From a checkpoint of a small class-conditioned image flow-matching model.
Model: 4.81M parameters, 32-pixel images, arch uvit, norm rmsnorm, moe soft, num experts 32, patch size [2, 2], layers 10, width 160.
Training: muon at rate 0.0024, batches of 256.
Data: trained on pictures of board games with random positions, seen at a slant, 48750 training examples, 41.5 epochs.
Rows from block 6 of a small class-conditioned image flow-matching model, named by matrix and row number. Rows with one number within an expert belong to one neuron, the router's apart. Each number is 128 + 32 x the weight over its row's rms, rounded and kept within 0 to 255. All counts start at 0. Numbers have three digits each.
After each expert's rows are labels from the 100 images, of 14848 (inputs lightly noised), where the router gives the expert most weight on average: "peak at" is the part of the image that holds the peak. Only what is clearly more common there than usual is listed. The data: pictures of board games with random positions, seen at a slant. In brackets: how many of the 100.
# router: slot weights (model.blocks.6.mlp.router.weight, 32x160, trained with AdamW), inputs 0-159
# up: expert up (model.blocks.6.mlp.up, 32x32x160), inputs 0-159
# down: expert down (model.blocks.6.mlp.down, 32x160x32, transposed), outputs 0-159

# expert 9
router.9:107149117144177089106162152088140102200081110102110130141173143068152138164125103117142207154088110137192095190068135156102137135100068102138089116117131138135138117147178140122088089065109099104172165144099080132065175113078135192150092176101173122129078126163113182114135094110173122134187076114102174182106131114116134105152157139138177140161168117148112076127140172103121148185123103081121161115100141132154112094090115123173162137102100150158073153115086130103132178126173111
up.4:155155149160198118111108131153103118106131131157084161161193087177104143090152097100134121142079128192139134136070049156102038110143108151094109106153131087106135117093139135133145169082125140144061155101164113209122099142152140135134137143126132133161071128086096131175112147139150170136097213168131136128162086105103127107129138202118138163116198117129217126074080146097135161140134155157131159156077116118082167096164155139138173126110131121119152126103192094150125118132072119
down.4:167104127089113107123153109205164161187100126086129111080102124062116147156101119117115108085139164116116134115155114073159174143157121112149072079126108148150080119153154193123137087131149079120175109181126105074142181105119102103112074161182129149116131128147138144113162163154135114199119083091126116154096103118187123170140092070095136105161118081099131078144184117152102073084159115078088091091152063124190100155157084109137123175136126150132126149162067164104090091127106175
up.5:119175129147119041154096109112120136152094119109114095135061123155154119105133179127174159100154120138114119158163069082127087113060117132186135145103160134113169144130111099174096083068085177079138174128104142080110134161143111109112145098076153090121135076119099167124123143061133115122135168141124145102107162152137111109143120172116102088148045061126134119147142066150131210139084087111109120109036106114096091123131152080138128160148129135154121095146100086120214113180160140
down.5:154149122118084156090087140142214143095132130099127109102120087163095103141107150096140111149178129073130092139082108153120156110137158105156177139137142110167137134196114078084190158151109062102112121104122148117122163151098158145102119183169117150138060206135111176113124096175149158098141124140157083169162140131034175135102134132122098132171182125107163192118102111107129045159101161134168116142186196116167140143103104106127101113166105124102128149122142084145120085105120204
peak at: middle right (37)

# expert 26
router.26:108096142163113169123149129099161128120121142156142106116045086115072103227091103089082152103123093073095091121143127151186192137136171185127078163062144146123098099104099113152142126153179106106107139130171097136128076116067156110108166117122136148147106143158149143138155082192157173144107110171068124126129103116146133174148147121074161164121140077105175142099126123107130150056141084103157103146114136166144163065090142075114133100058111167138139077133140121167095122157083169
up.0:158121122136098124138112130152092124117151151141066159149178168112141091137181092137112141148116089099151111146132144154070109170135127091156132066107172123103166094109127161075124095145099130176157108090122199142170078082151084107177110140076128212093169108059119105119149119127124184164187141170125081108193138126176137116137109126137146106181206164117155158161106177172106083188157177115147120150102160104162118100087063150111163105146105124136122097186170133123141107145174132
down.0:116167160108124129132116104107087149157101156138119110121153107149149138088123140148148086109117175149097081118143161125215121139121116151072168152116170105131122125181091098079116165117150080114129124093176071095106144164139180154160083137188135143188150090141116164139106098149117071141153101081100110150070140170138144118138158137202094171097155060101111173041125142134170093130148126107077139068159134163106110147135144152150126187093132200174157100131147138143072111164041137
up.1:124124102090145151122186150096086129199118161089027103113116119104146134153106119181129147026115135072174141152086134133181083094114103157143145186117162092125092154099135094084095145156193122151164133144145127153157082091091111119138090115104073160127108087144126088117140112146127130136186112128172157059136125093079118126146095158137182179101131120094191121135067123086087137118156093086130094190131109088122145098153143100174134133092075100099121142160103117101126089120080141
down.1:081116192103149115093082129120162112155186142180216108162117047125117157109147143123127096133154124167120092095152143131131153153142183102158119165079111168112107085113108114165127162140130092150092122095088131100142115162135114104145221159131129139127169118109157110152134097093119138132091106130105094213148164163094157106094093117102103143168157170169157157132151139124203120039181134138168143118072131167136091145139164175111128185099119118201124162155136178188128100131135092
peak at: bottom centre (30)

# expert 1
router.1:117167135122132110100162161150145117127119141069138079139130125123138156108146115123092147085061178116202084128075089140111115156142096136077114124108136122087116142105155111114108111078069101152143224127141108126091114099090113147208196119132099074167123093142122177074126094090136145113165141126080081173115106130142126114118201171132165073175162069134128073129118128140110181165123098045136148186104141139207116154143100144117121155084148111114057123114117161155147105134154141
up.0:136123151122128112144142108178091156143131131096119137131172129087110080128153112121114175092106072101154154127144079147133130152169146058199069143159152153093120157118128119120124137086140057172135144142137104143123102107110143095124130168145121055098130088103136094122147167115102099197143101128062107160175167129105095166023125083118066122154137167110087114203095131135147102176118159159164132116159179107159124144119154149102066166151145105161130108043094106135126122057166075
down.0:111134096165139070151072082110137087096116113133131106121140142158124204131103149143157076131112168180116092112141114114131090128080127199107228116119133131134156048161146120160134093143135137092113106179151137171084124145131135145128095086125166182142085161176099112146092114134139124079147113126202160138163115170127151096224100139112145115132167114136135131086157160160092146091097087143120083166114127115101167114135115105205112107126111181118141177130193136112162098200071147
up.1:120157106180150075146113158186110151157121125073086141077121140096110097132108134165102083119122105143126067165113060157119103125168135150112145147095099078107157103193132102133094105105132040093118233131144129153053155084136181179099096120108113120122095150127096118088099159142089053174117154144178113136147128105155144122154099102184150166170117080086133134094109094091088127136125137154101094072182155162097092062136133124131098122161150138175099134144122166095102144105142163
down.1:147148130071131155164112118101108076107132143165158115191124109112151130198154174075171182153167113155126152143101171102089173139099142116164143142127184165182130160070122112126120067108136166145149029161065125099179075132101079112159107153149195122179143132177151142166158097109175132132113158125100143116131183155078129134118113134111081117076164197084127122133121178151133116140095080172162148147103142115123159177123134126150136141132082145068133100139101096143188153141088094
peak at: top left (53)

# expert 2
router.2:093106142110151113163094148125109159150166137147076122113126166149149124088058142130135082124173103093138121125144125171116155185174159079145154102091112158170136178103176206111170144083066113182091108189088142159096106108176106124105127078066074052070147112128098128118108106096150119161106157147108151149181136151097113115199124156187126150145139155177094119126142091114128186165110108111110141120102090170096166124141127141099154159126203149125186156145117102153176084151159091
up.0:121167116192157153118161140099109085116076101146128127127197121044126140137158124135156144071119099097194108146104123076106081139095148165157072143183124137085114111137114104115094167121200123134109100094135160178141109153101182083140137133130125151080145154144136132093142164125156121170171153093077121093140140163117136179100105142172149134144154117120149068114127129099176000136125064157163135182146132111115143120123122144144188091063125146094136124124070155158144067146110150
down.0:109090139059126072195157107158180101119179165146068113144151089160071150104150118153091185141084142172155160122132142098118132139133113104149130162046117157116069149122137155099174154150109106130164062154129165100139132111142157110149111135146141177163098131135093136113122150129068176137079127105128185133147111089157144146094127117099124180142044122188122181091135121126156149181171145088104103109087154112117082175135123057113065132177097113117086127141098079147078144110165168
up.1:113165149095104194112128130124113126114157144137148131147162117074146154092071104122132118093043095115075137196164128116121075169206149150171131130110118117147156144115209112151102105122112118136153096125110098144052130131115089143118085158131070207156117092120072146087124133076130111097125099059118081135179112111162118154099149058116094140092109143120157168112129163104172074157160140134076163189131100114085086177070133128149101097133147103209116155126156125125150142135143119
down.1:132125110066127091112119113106114086111080115153145121093087156185092124135142129157133145165133152136199096093148144097126128094088136130121148144146137128151121121116110134201137147143155161101135145143213141088154107137119131044170109133111157119133112124206176117140147161134140093162126121199124142180098214125147142084120103114165090100195098113087141081112148050126038161155145146107137085122104126091152146126184085148153133110096101181047096109149115117127144108139050157
peak at: centre (35)

# expert 19
router.19:089126192136112171155146103125088138150078105094109117133161128134148075126155122120060156165129093079138149132135101122167165170174137167145072136107156147118145178103113199088074149175139105140110102133145125122138124141139143144203175149106159153142138083198125094110140152110119104133148131104104062117117098149124111129075123095118089085134130101150088131159125191109159109121195103102136094156143077126108078135210164061140119203154148097197096148130149127160163091049156167
up.0:107177173074167052100124138122117159145163186096112114100063163128112144074132121131165133085186105096124086155136147142119139187171100097116095139140161151170091130125135098188083112104154090109100105133180166147175121170139128150133133103111116119143112133110132085156184078086081136160141132137159173159150173147126122133121180133112179184056180106099097171067071099114136104151156130109111163121058128128097111124112140152174080189148121146105099121070107167176158142102105072
down.0:154109096118097142172128101138139134115105113155149140102128099100131150126143149125157161101080142127172117181149160133104085067148137191155212124149111102120136095096094101127138063143156092160125200145191142127119131173147088073072082109154102134120088131131094104083104159133163143113128177144129088112197114097149140065132055122122076154167134116181118099113165165160098165110122121142105164153136084164127142157196113123126147063097088177056175158114146159123065086191126114
up.1:139137158123112071146143151152148090136093188106105081104139124055088157100159100150157138067132136098102083194111166201154094174146109161124190126156106099159111093192148133143120123107149121096130162112209183167119129144148135124136171131125124108123136188097153110140112091061101137119135155164132134110120106130129083103199185125130124133121145117086099142094195102134092127136231122088134093139129143091113088148170125120113123144078153197091100147078076141161109076115083132
down.1:073121188110130153109124164105123125147159132181136145157111175164158063134148120100105129135127165165173122123105059110106121092094132135141116151103173150114132105081099103092187124122147147144102078101088089088138149087064098161144129116108143093131162113135196129147171145147139135133113181063145111166159150154119089168103036132157121137117165093164126066104104155156168120062080181142127136101075125094172222123100096089153137140130126096182117089155124092135159185146171089
peak at: bottom centre (34)

# expert 22
router.22:125105126155126132158135160089090093155131092176151157125153107123151176122092135136144137100109117146182150117135167117160161222115091149150137145163100178170076133110136148107123114048082127153123125175145112150136123135155149186178102155125165106047175120172123119157114135062133150174152111117061213134121081123141167114171129158127162122115117098146043156093166204116121117075098122097106109189111087163110174204169139140130170154096126122132127112133072093121163114158121118
up.0:133131118091154158136115122187128149177161122104076123122174095113101138068116119086099105116140135111149138143076094135077135096189107144116081133099167121115063113118182151165087170172134144172070136129156213164098145176170062115131119113159105114121152111120077136115066164095136163132172189161170126133190148068118113123160137230116103144147183123171175086108108128073121103098114111087142131165119187130163114125150174172146145110143178118138095143116128148107162108114083139
down.0:116127169102155149133109110092132115101099128126185165094088154163161136129140076127086133133109140164148108060147172173187054162121164151081153152150135106142127133136082115162128092124053090128140113164113109107093189090082120107152169199146115120139082135138090106104157100171143156131102092116149149147126141160145198162050171102072143107138078080105121127119112140117139196129165126088186098107082127045193130108120128090074112127083105129100106098143125155161097130113065128
up.1:172169084147105124178131128125152111139067142090069060105073142128082135098110140156087153114170098095153124130128162089135082152178149085129113075126126153146172174158148133093122222116098120154147120122088177182144169195131102073179136122081165071101098160151135134140125137070090095109175118117152129161117149121159160182053130163152077097153136107102074133095135112145110130184143120142151147119089168128148118151124149169123153157160136086168102176133082139119135172142176070
down.1:109125191159149096158118095205111070131097173114182133139205127143158096117145174152078155115128080181122110139087059176085071186137100144155162172138209141130120118143083094115163137114108143109072089113139151101147128116223158165155126097134126171158131125112110131111123138124153158101089161147091180091159105153146112125127097111146136137108136154138091116156077123163165094119131153150087130122128093118103172085167116139071084070106071138127091101082200117140136102162103138
peak at: centre (55)

# expert 25
router.25:110111129101117178122135059127128126073164113153159155137099095072128075150114123117063112063119111114066137120101175146164103103117148135169092122110159104128130148124045115141110140139144118102093124101141189053112100114083137112104187111167077083131135179132084085141151101170125146116120076099089132112110108072135149107107088088142095145083100145118095182128166127129108111094163083147044126073120087088135150120097143081151148116060170117041145138119125096124086112115078170
up.4:163100142201149146140150182163135129189074175104121092125146163131146141124139148161137127111089096070150136136142086085115124163136150144130138183104146117104139112080177091081133142175137080169142119137128117191158132152123111086127124162145111203158127069174195128197100126170145153176103202119159116178149152167106105182138138148077148134125220148097181104089107137121126132114141145060116114170092100148139147122117132167155162142117064135195170071117145120161111113093139122
down.4:130159097089109101115111172126144138109120123130159102140133165154074152076078109137145131158092152111139167107148086157157142084159144108115139100105148081102175109103168147077110116161053100161160145074161184169127175107055104119076092193123169151098078138142151153167121154109154111104075140101200124089100183102134126156103198174097108151109157124104150198113166152154127135108159097124117108093123094095122048119089079115117158136158153088197127117099141108158139163135077177
up.5:156118140139160116105170210102102139231059129143086080136152147082100102108075109138081117089160090119054112088129067060148118138097140148140161149128148108095134168119160075071119103081117122152160127161116118143167118122086121155146139206122162204167131113130133158130133125133142113179082111107131129133146142086085131150146142115131160180122167116082151110113083129130153139123207130100097094120128061124100151158134187091081178117132073096098127140141151127150168112148173158
down.5:081118108120111144111087126110137163136153176112212148124109081130102129190147134146119098143099140168124150137110119133130180166144130117135133128171134147071077080154132140161124138140163132123056071010090158125131093134142140132076168114134102082110156096140176125121101137146111119146117098197130084167107188147128124149079093119091153136148128141146128084158191154125097107098199112098163116115069128114164075069108144161119136231127098113181160156104123177122110096095087137
peak at: centre (32)

# expert 18
router.18:117120142140125106116167139099104124197084109151092052132168163124174166108124126077198097159105092149119154168103134167123155116145077105177157083116085158160147119167184187092054118101120107154155106116124156123146154150123195183100117162091129141115141118117136137096155138135121130128153129111144147139109149123162129053106163155170124125085098110143136178079126105074151141130133117066123162138159160165093133109090150096140208146069158197142162155111037114086175148141157081
up.4:124102159159091119169125105145098145110107107109080116128191111079199152144127165162144133089144127073122116091177146049090114157121117067123156097123133160106099144139201165136109132143020173130159128124196186078119177192165194068140085073157121085078083138153116152127147146087111111118126138179140150113099104100113146092159092138160161154123088157155142134127102134131095138103118137121159128143087154138160171102147118134152145170107139108117082117093063110162117133145204117
down.4:114139123183222162052172140092136089131160140116158126156117139150123113101144103116150157102104153115119073132116157134182147075102122197165127121093077102150184117088071105135143165138185161156089110139081090156130156119101132135184219177167127132149152115090103192116099099174135104118115107093155061076100168156126118165072143139081131154119115115095132145123137134112090085096150161108191140160142106153086110097165147170107137136144146099100172131106191081079159147111124121
up.5:126179091124125110131102146125172115165123115145215171097155102141094153108138124071084152149111127100149172156081125116181142102226147119136074093154158171140132085100116129151033149164127105162149083097144168094099157136156143189156123129158138097165140145082117162129102090078120169149122086149100187123131079113169132139158129189076159147134093126152181155160123155123100138094176172105110114161119151132135121106081166141158085180090092106076118155190093149083146136166106115
down.5:102075105183120124115143090142143134137103115087085139183105135088094071145104159132152069128144125167157111171206100166117153163092111064081188137150147107092099103116208159120106165101147120098078127145152094130162117101105123105081078181112182134100130119155152101130096123137166121116141185102203115133162150118098161136141139099178118113146163167102104127091152108178131152162142137127154136128154089075166083167095141174128176148104215125186103096110143080192141131084153123
peak at: middle right (51); bottom right (45)

# expert 17
router.17:200114107148092166134142125098151097128124148151144098092161124132139108170171123112153157135122160162114172099171116147107150157145192156116113145140142116125090165163137113169080136052190131165141089085171153195175125092121169082122086064104155127154076096119165098166127079186138110080045184087120149064128142138142125131161121102110111194120118124121200150136159140159137168098107125174169125179166107177095068111108114121140161159135140151163152116130185173157140097137120170
up.0:089120131126188066136106158102100197116149087132104159115121132141123111103123167206091129107115119107180146078160104137106127144152131133145143130163132122108125092115098155132129107104051105103081103192135102166164075106163130105126108116086065040130132117125069173175115127115095177126121201139091069123198148109101171132111155166097113142183142151192123092109147140094115168185074099113146144138101164081104163132141145164142078085103153117138118117188150105076139173158145110
down.0:125090118133148136045112115080070145110124080105185166137167093160135099188106108109134073104205150107102117087136117179100117105121067163139114173176132100105142129118136115140078141123133111121136084149068085056186134097086076160124121130121100132132165094063139118099098110136091138066204104146136207085175157105131127145143068145105111069133113099153058160115131107116120177107093109106131130112120127127119111159164098098137084094103122117134126099085164146073140160149143078
up.1:099153134147133157109201134169094150135108091138081137145208143069148145067161117217140069163131120103181083114195126142112119073131119100133130159102108133131125110167162119115162101158122116141153106121160167137135119160131099081174162110121141130081150123135069044164116143169161163110165195123189135110159129173145150111163142139149114072100129173119092141124080210120145211139089091110139141150134113106118167184134094120099162103107138153116098089117134141151119115096201121
down.1:194121124086154077161115145176091127154080115071159098095163116126118143155085151194105119083127148081103166138131141102130131140111133118111194111180129188100106139117134144102094118095127135125090143093088063167146166092125187195117135146131112212173126122109141153117137150107138121181131106121097135150118183125127130184102056117112174148136105120130176093110147157152133106087147070150044129116119126140157165094127187129106046114079151123069085167138131100103162153116073087
peak at: centre (54)

# expert 5
router.5:126124172140117134211075126138120089108072133132072121105156173135107098080116108140160115097124093092140115082171098112053125119153165139116110154146140164149104123120174110120111108085085132144109082138119160211071070079194155092118075137124137151071124051120106147119095084111091167176121127204123098139169176116116128121144144129167162172169170143109145105128129131135148161158114179116132105137145104075164104148160092163127182111177172117173090126115160195114151162149121178
up.0:150130085122107099125098108177177076166100178137071097120133071160122189146099111121093118148100141126203115137083111138115107079160104152187137136125104074143122131140155121111137161141132075074131135108163105157092147151158101184150083197127137101155110116154126059100174177067127097106158132143092149194166109139106169127105119142150134111167202165154146092149089164108105122065178140136177149106173098131149184127120124143134136142156106119134161208038115089112105121107116098
down.0:076131137116107174104160091126088185087165086142129157129087158085104069162091133164082131096179157160087195130135112149102085209136123134137110174133132166101119190076104096133162088134150168139130125130121101107143100150136082068126126120107110148120120129058098137166156137140142179134082155093123106098120098156127128127184127156152139139053067122110162137118147115099133157132090155121050128166134144092127086159179131186121154078092203113124084057170147150164159088129156130
up.1:146132130109107095075077165115109128113153141147111112100153159185186168110188173168107168112161121124146169138134154171190078149130085072148097132112116160145133075107164124188092115106149124146146116141115080151087153104131065163149099142144138103195116159084091107129101137138077088127151128141219136135145121103146146078181138128142121148106104138123113160164147118141073207125064147084185149131095113131086082159122123098197122140182172101112097101074171148139161124104186092
down.1:099141080131135148143190134113163127138106144144133095132084150112108080156090129091107102139146137147167126128107149089129126128172167173115163144178166085178097194164130089121144134124119103126115143105190174111141128175139105136127103123150132150177164124165165118112191125099148130139101118107017108102120160115092099119070174080132130117165162086112158111103082159156160041071166070181137129200173155119132203107115158123099128154093104135112123112162109148146151073139094049
peak at: middle right (49)

# expert 13
router.13:161189153153096089099116059148112153097112083170107089131104158137093098107077127181111090108130150074086162154193140171106139126165167140071157119111185122103157120096123109092185156133128123101131115142129155102139129201172071096115078103103112141147140092149087121126109112163097120132113208199144153072118123110064058104167117078077131148142112188127139052121133192076141134104128157135132150125139127090103163127165147118136080107137117151161153122132142122126076081140107072
up.4:153113126094209153103119148116114114138155134133081086079110094123168103095163146086122101134120115188124096188161107116143103163128126147144170086127160143204172137092102119142142128068123124178129124146105105180132148180166124124128084109114161144148068135122088101166080106117126158156115102119119094121144062079151139083129215152129163175068155124142187124107052085136115165078171164153113126130160186101105186086179167138140171148138134070151143106113140062126146111158095107
down.4:088155162102137126144128106148112147114139108068091157183215183142098200136103085139103138192082161121100090133137123084111174100115151143085105131134097148113088137133136145109127105195091130104122138147116188064105121079086115102114102138179153168119178158131154100139172088119069108105195125181129168130117118161115141040111091173134125135127103073115132145141116124101096111117084109136086084147111103100155083169106032128071160119152115122121096146143152122052131163108138120
up.5:118121134107161045117138058147068121136105189116062135106092171084143081072114070099180130127137084137129182177149133199103095151190132079125108200167179105146094178137167121104164131104113099167119171131131106094172154132176126182103091090141097105115138109121124089172127104145099172148123131117204096112156138123124169110129141131167183153174095079135136155084134106136115139165138143134129135123069103167088164107093083102138132135154106133082160147063123181116133114118132146
down.5:106109068151130080185149146134119144095144121159126115159144093112155104115133128075133160121167148124114142142109086132127173107135096196117149099110111121137183156134119075090133083089180156135126089112114152176128125098126110035128088119136104118102120143147105127081079137184052054137126163078123145119113141093150036165160114110111138111088160144170104094141163174129151121140170202095165096105164120138073078026193186123097146166123153158137129134103122104121176125129135117
peak at: centre (41)

# expert 3
router.3:101120107114129094142137156149164098200109114070140129151158080097137117138153135131096214136133148140172086123087125190156133098147061121103116107167128176083114101148171137108130091085102106092181195110158101116050181091076138169149167141140150121140120120171133192107131163127111094131180078081120153168097113106133178137140137126156118172185154081127055105119164154140097142159152123078129135088146122181146090170106069155144117173118095106099101151147090103099139133163192105
up.4:123139154127095183142151151179124124129099102136092120104168089129090120090162118138137100135099147124064110135132160115104160143142195147082137112150120097091095120168152139135170186107127046140126125125201101156108150100181146089135111114135177156104176166081164113044111156067150138104112134144164125125152108086110096190144151212137138089169095169181165150111115150089149173154144098114126077066097110149101140143101114179075095089174186128157118117063164089135081127104133117
down.4:119121076113133108123112118065130080141123146104145160152072130150143137157092162123143177151201121099159124165152085168181138096154084127153147152122140157163119153154100069121101056130157138066114131145062126109119064137093120168189154154157156098159099163172120102168168120177068136161147122107096113158085135166164172081131108096130105146123150094086123101205129109187111108149111105129133180186129116154161116129156115090169135163171043117108143136153128132112204126156158182
up.5:095076135158121138142133143092123144184096136141135092119132140121142078098143127072101082164103170112148137150119072098146097166124134111202145126109167180134106179126153116122135134067095120158164083187136091135074151100124137131082117099064144119033189084107134104122155133060150081167133167181120129123118103135177111162135125151129087083072125094161161123172076150154132174125129163155101111158134141136147143133115167166132147138127156128116104092202137180085208056165110160
down.5:179139199088147136063116120120126140053142131102102159167087137114121183139115106132122134085122133146096157121143137122150119120116078131050105151131107108149144124148130088150125135194112135105120188065118130104144112155145114155138135178182106124177074153149129187074123170155111148087135100059116090167137208146088096133076144086073144145163130141131124186121196064135130088108120072115159166080124105078110148138130133113137071083149129124130164141108064089170075173112142112
peak at: top left (34)

# expert 7
router.7:125091121108121098142121097144132124164168125124155140159140083082135109181091131104100123144150110080085148097176173096152176143121123109120141158111069127089102124123091116120138180211160191141158133089139149070079125085150156148113164102203131124098192120164158165133107136157133146122070077097159111159091119155130135167095099129096100180171067102123133149106097103152150100149166134146125071114158141211132097110132141112091112153163073096056071139109133227151133134140092165
up.0:086145173089097146097099104095114098161127073079105057118158155111072141099080142156100100137136136147136097198181132143130130115074198165105118114146117122102078125141122173157103168096160084120171108130072129110099152129126159163173147076133170156112177128143172174100057155091106121136148068066085097110116085169179106152145182140187073117136101125110067164134153120110098147113121085164147138120204169173103177203097102117115138101116137126140097127119126130139126115126150143
down.0:127134077131106210069130130147103184083166148120119119057095110149109139177119123076148100156120087169111151150170125154147107137187083169142093143123104108167094136118138099081087098186118105095165142124151120182145120138144091087121136183108099147138115158115073100139160146180125105117157157133137113134172148095127139099162128183102180124164169151098103119158126115168151132131169122008152111132084089123164153140169107126086107121190106134122224061154112098168124156133146153
up.1:151166094141160183149117141145084169073161099117090099091160146190090113150138172148155096099132131100163093133135077178151128079156190133153116140171134134173108117102108128163148176115125058156109112096153133102137083171089104078138149196129088090114106129073137087176087096093105129130186115119202141129178133111131096130138158126156093078115164160148111177156098161158090208082180082117145157122178177117138103135126109135154106123143198131134116142075140116172090166082124119
down.1:110140080091125129106088124113144101134112157123105148175061150119070116132097113119161158117098146117129145089121070131116121158102144114128120110102109119159140161109149081119154120148094094074189162123139141138179128124133078119107121142120110151201084085185054133122119080152125056161128136146134148138120134164155161151096105156128119090089151089095126183142167104082120129087079178084135178161073062141157117169100050096098196126134105091128155091168144136151122134171112246
peak at: bottom right (26)

# expert 16
router.16:201166120147144174132134148107139118172105173152129121059105142068137125060090118097142108111079159102096163175125157152094160172185152160183092135114127103167143142136162158139117163129143140197081154156192147183137142167144129106145145135063113079109143117127073102117077147120139184151127141188104148126195177122094170113150191162092125124133154099157137111082115137144099167108157073099069100128160138138138116136147098151090207139143171186103150097143191142109146106103115137
up.0:128198108182140093144098110169091059111134087149110128142152109150105101135121128139191169131148152116120130081100084129105093123126100152082130106164120092094137157164089084123158089047120116100077079142113182201122086107120152109165057106074117143107112143110138155117135103117116143214182178084146064124117143119170129172081151111151152145146149116110115158088169175106081173108034182143136111152130160138128116188137130079136142149109116133118093088167136193128107108132127143
down.0:122167087082098122106114130103159149095166123136086186134141128115102109103144161150093056091125111165105103106163166127114140161130165155123141105103122173157128123080153124083152104152070184111205181103116087066092123073130086123123148176122157142119142110118199137142138124105117093159143074156037162129123114131112127191133072173072131113157124068154141114147145087133135120119173135078098152161067085109186147066138068142113105039136104165132112101106178110108119127144122118
up.1:118204137180144156154133173119114142194159118110170104099140165119096116165125151151111111092106143103139160140164101146160065179177095123120124147106156136117106122127136137100057169131106066164084143162135149066092083144154155156164122161140181076134122145151103100171197093091138124130163076140144129065197093080154126102108166162193162121092164106109127174088089084136096112165149068128139140125108085138130135168120156158154137181133163122098178150098126139134206103147181153
down.1:125094069163157120115100099143100121140122130126098103104094096147105106137138055078150154127199127113080113102128141077134131150163196045111152114149193142151152097086101126125109230114153163087143118115182139130136122138085150129111170141127095097128162144108089099079066126184117137165119156078127127196116124115136117085100101148096059119156091176095127125087125168193108090116142191123139068148104160137127125083159109149134165100162063086094079117140146162137111124087143142
peak at: bottom right (38); bottom left (30)

# expert 20
router.20:129155125107141118116141088133108137102098112135159106139133102124132146209060114096075107169158130067101134105159076099173123112177128145125142155137147144136161150098153100154134162145171101074161097112087104050173166144108116123128099128100059185089165071102120124116119130196094145177073086128193122061164097138146116121163138154099158137144127125129156122088124100150164088168175143147126088136154092130107163120077163066081108121148158087105105076186159183121066137175100107
up.4:061104083154084170145122156080121059155137125126139115101113166204134115092149153151128111102161131126117116156161182165139177130151111115150156209134105124116093080165113072110103112172098161223099136171105151125059084151123134124094114118137090118147120092165118108142163099083095112127158148176103194104138132121161077139178097129093150179093119053179178087145107110133095149083166110119119139166081127114078104146138130119157171127193152143113137111134178140162154083168116108
down.4:152147148141092150111128086114154102101139183075121202163150136101095141157123125107169161167118129073143151139132169143145084159118121125148043157112124116099119151122166162139132154142135123068148117117183176102198109081145121121162181125114150117089135181158150123118101134133129103087120093103169111182115170133195164132119147085131110136205159136059128200136128142108077104240141120170123182100130053183112136145112088112134159144111129130119096131142081142080116146134177173
up.5:149154157154086176171134132158136124113090070157097125170153136111109152109136128065100137115066124172146137119136154122151128110105171171143172050099141101174170165180136113071069126178128111161151158119120147125140135131145175198172128118113179149083101157104163109109114126151154096137127142084157113179064098104135168143111123065114097137130113195103140188143195174116098141147107124149105032166123114176094180183060106113118144100151126125161134075118162114131144171122114164
down.5:125057147181131128124150159149092108120135131127064137112085150163139099148129139148195092124179166154112131084204151137116120188130096139058135146099112117142148169111120138133182113079093116109126117139164115108141124123093082111103127203128153109152069071111144115188144089151120091109146182148118137127190120108080202151117194163134135086120112116144067139141158060131152153092104108076222141107144135102119123085161096136151114109147143159143194111140095105154109156106100058
peak at: centre (34)

# expert 29
router.29:139141208125098168161108112122067082101135075178108094144135182130140097127188136147125189169148095120167158144134083089161118153146147154145152167078142159095124075151126099108105189067166110147148088140106115164125117120157143091139055103136124106166117163090152147163111132152069157170087198118139081104151165102124154100106165077171142153099182151114165104098112096091141122069122137182134161129159217123118151108098130099164140183138157169127159127157154105114081102082149127
up.8:148169089113175096121112121111068135140118137167087108175133172086149129176065183140157082097166110159124157152137131123149110086136200190097142103108135112183118161087154176114144146139171130126093140160112095118098128117211162118080095190054085111083112164114160133138075133145145174152140141097176152145179122128151083096127147151144155162149138111154076129093062138123167167104140134085093064151135156167095139154185129115107102124058113098089100076160109140094143140102130163
down.8:151076139078096151150163144119139122149130161082179117130117085181185121138129079048125152182112145139087119185137084123162106118155057133109127148084120187161123109155063089178163103079136094092079088109160130165188061169117126137122106135104142107102158144148150143116133137145109090110101111142172095151152146123051160169099140127128150064125130148083108093108135171101118120148118078140146144147082121088121151104098142111181083158201124086132170174079114130121104138158098204
up.9:131138162152103207174094108086125201123120067116137127126139098067151104100099138076101118113151083098113094102179078194170110146080120125138118137104139159162070146150102161205068140164128092114058102093147099172116091090184096135212124124124145143184163112177119131113130127114170110124137123087146112135180180127089132140090092084090077146100119157102133155118106173137066129077164133132165184122102105116194109080134121162141160160152128096118129141108132139141119124139144168
down.9:164101113126155082097102123171108109113123178125092148167075106139069191131180051146128139150144136146140130075112081126102184145144129135148069107112063091128153114134155110105111096156115164160148123147098150139114143110131114100121178064103103101110133128130135104136116164116053171165119143169142087116129036091065177201116122140118184189145124154120064163067128123079089167132096156127103138126110137142075143158079073153095120135171098130157083111084143121148168098170116100
peak at: bottom left (34)